Weights of a small text-conditioned image flow-matching model.
Model: 7.47M parameters, 48-pixel images, arch uvit, text encoder width 128, text encoder layers 8, text encoder norm rmsnorm, text encoder activation silu, text encoder moe top_k, text encoder num experts 8, norm rmsnorm, activation quick_gelu, moe expert_choice, num experts 16, patch size [8, 8], layers 12.
Rows from block 4 of the text encoder of a small text-conditioned image flow-matching model, named by matrix and row number. Rows with one number belong to one neuron. Each number is 128 + 32 x the weight over its row's rms, rounded and kept within 0 to 255. All counts start at 0. Numbers have three digits each.
After each neuron's rows are labels from the 100 texts, of 14976, where the neuron reaches its highest value: "fires on" is the input token at the peak. Only what is clearly more common there than usual is listed. The data: rendered scenes of coloured solids on a plain floor.
# fc1: MLP up (text_encoder.blocks.4.mlp.fc1.weight, 768x128), inputs 64-127
# fc2: MLP down (text_encoder.blocks.4.mlp.fc2.weight, 128x768, transposed), outputs 64-127

fc1.489:065175151093112159132153155182140073185177132098167116147122137102141096156052152116114123128155128152108135178170180129098165131184128196140144078142083100126119119114120143222091144160193101
fc2.489:184068088166135110154117118073095156071093142152109119119107093136128147038206159107117146126103153124160152037150082117100107107097130121093094151150154153135117101133133042052143103145092131
fires on: "ball"; "star"; "jack"; "sphere"

fc1.404:120102093137142145081101110086160163075099149139103205114175103148139115109173155097147145118114105183136103113050113139124127127136143152096142180051133106094111132069115104089207107123088079
fc2.404:141122141116103125129122182174125078149108118100143104164111183136138101178029113143122095091142152126133180129175179143152155108153115084120091051188148151132092135127138152168052148137172191
fires on: "ball"; "star"; "sphere"; "jack"

fc1.760:147091143142065118127107089113077104218135112143091051100142142168125135116125093130042136155112164181119134090097202130118126077096156117072095146159124065100141129138100140102143094075113142
fc2.760:139153134136169131096114140136170148105109145120082188158128120113128104134120111136172130106153112127129108161147130255119116126113125124180169141124145129149095106122133137154132159109145089
fires on: "glossy"; "metallic"

fc1.271:169104148206106090100086113085115139110158109187143131102129132176173167114158098155138130202102139094119127094051118108147086138091098085135060170167110107122163152125100124104064100128122167
fc2.271:093182080093146134158124113156147162189102145095112129135123107105092118153107088117099140110172127126129102217154153164136138111140108138147187136129134143173147141123204180164170188096146107
fires on: "twisted"; "yellow"; "cog"; "cone"

fc1.15:142129175104112101139115143121099137125138058124123161049099114089129140127100125114127046103163126154120144135070148122166106142113132094114149198127119103078130103118093175123088048138105090
fc2.15:148114111184145116107112159162169100134093202128128162178113108164116090144116099184144171151096157078120120152135161153114143127135106086127121089140171173161130215154119066117148214073174127
fires on: "twisted"; "wedge"; "cog"; "yellow"

fc1.511:156085166176157111075079093080115131084147100163113134108119111191165161124164098139156115174142171118141157126094094123168123128065107090108081151204142147127159165177107080088078104113105177
fc2.511:077185070083109113170131123155141156164100147131133141123104108107102125156140107119095161140162113146118108188132159148121103124168127154139175161117099126187163148094182194176173182087158109
fires on: "twisted"; "yellow"; "egg"; "cog"

fc1.651:178124116150135181030131149149126091135126093133109140164141164150130097197142148129118169159100117109149063091104111133083154148099118152116124124147176144140172187123175160077179124132169144
fc2.651:116104112102101116216137127143123174108115201134146186141134140134105098124093112097134088110154115153131143158147143138171151089174135109105133109111115097081087058122107130205098132147105129
fires on: "glossy"; "metallic"; "and"; "frame"

fc1.522:134059115197114090109083105041095125096096112162141097123134126143161135118126086169129115189144122113126142088067132105154107125089085092136101197205130128132165144133109143100080133122117164
fc2.522:102173101100146148145114118167173140169125149117116159151128109120091119158123103132120166135159107116123088213163159171141130112139104135163165136106110118145130141126195172164169186103172102
fires on: "twisted"; "yellow"; "cog"; "wedge"

fc1.117:136026132206102107135088127066071095099168145133153101097159122148124170125099097161089126161104113097094157104099114095154105140110088080099095180151133160117171191164128137121085106135096145
fc2.117:104175101104149141131120110152175159167095138126103183185105122123109108151140106120159166127181105112136065195134154184125122128155110147184177144124101136154131123104200178150165170095185108
fires on: "twisted"; "yellow"; "cog"; "egg"

fc1.17:129124146150136088108083135030106164098157099211128122117093131164160160084178092158159127182130106104087133133080151114155115137066104077116098157195124127136158123172095105127063117120093160
fc2.17:122154081120112154151129106189146125187106143116139145123130109102100120169100111130106155122167141152150133185135165162135130112156113145149159155125106118164145153108199177165183192091166127
fires on: "twisted"; "yellow"; "cog"; "cone"

fc1.463:128160175184156131050153120153173145087108183145159147183183131104091150120115147113107139134148084162127162116174119133133094110077137152135141182124120139142081181092129092187150185170194140
fc2.463:117106117060093118162117122162076126154127107102140082102063113170195098119144145108112122124095160125138124068130116134070126135081109095130083092144162095118155039117118136105076083127094119
fires on: "ball"; "sphere"; "star"; "jack"

fc1.164:095108119120151156117130221081090124114127114132094195110123093080159105143198134138117111087105104164096137163083105138074134091137159183071126146106168194116132171101154125137070163078129119
fc2.164:141161138162106122126131107165173086135123129182146078127105134172144142115047150136159126165120125138179175119148154114189168145142125081141161042138053052125105093136112070131152086165090154
fires on: "ball"; "star"; "sphere"; "jack"

fc1.453:150065158192132103097083107093086124123162099144139120103128123176180175128157100158130138190094152109100157129062083109154125126095077068096095203177130115134160130151079141119076105133087173
fc2.453:110180088104132126150119124143167157175092158122122146157117115106081106156107102127121148117162104127131083199150177166143115115148108136176159141120125147161142153116205165152156197101177100
fires on: "twisted"; "yellow"; "cog"; "cone"

fc1.442:080111141132156127091108119103131105074118100142138196141164089137137123091188104090117057112125104206102186174172105131100077112094207200102121166166087161163114179119137124166112135134115129
fc2.442:130197142075082129136117148183114111181126130146153053123055078153180155153121149168086185157097167107151138070164137122113139124107130067109158079089138107158142039107117078115132121121136121
fires on: "ball"; "jack"; "sphere"; "star"

fc1.664:147075127140098126133117111127083111202132102162062068111139121135136161102140094130040122157124161190134141095086181142122120069086165113077093140152122086109127141129096113083131084055098160
fc2.664:125150136127159131106107135142159143110114151101116181148119126119121102136125114137170144106138103118122108164144129255125115141127126134179160140120144136146120107131145145155134156129148104
fires on: "glossy"; "metallic"

fc1.191:124162126162110179097128163124149228122141157126116121151150089054113087153101138131116188131121077065190098119106117130079144113171106091097114152106143169084140160129167162134051146149117139
fc2.191:175044107133195086163131094119158086136111134119119190182146220195126117133129119134188079088143130184101119197107153140173152123132131184159137087141190065108109136126101119132179109125143122
fires on: "glossy"; "<end>"; "metallic"; "and"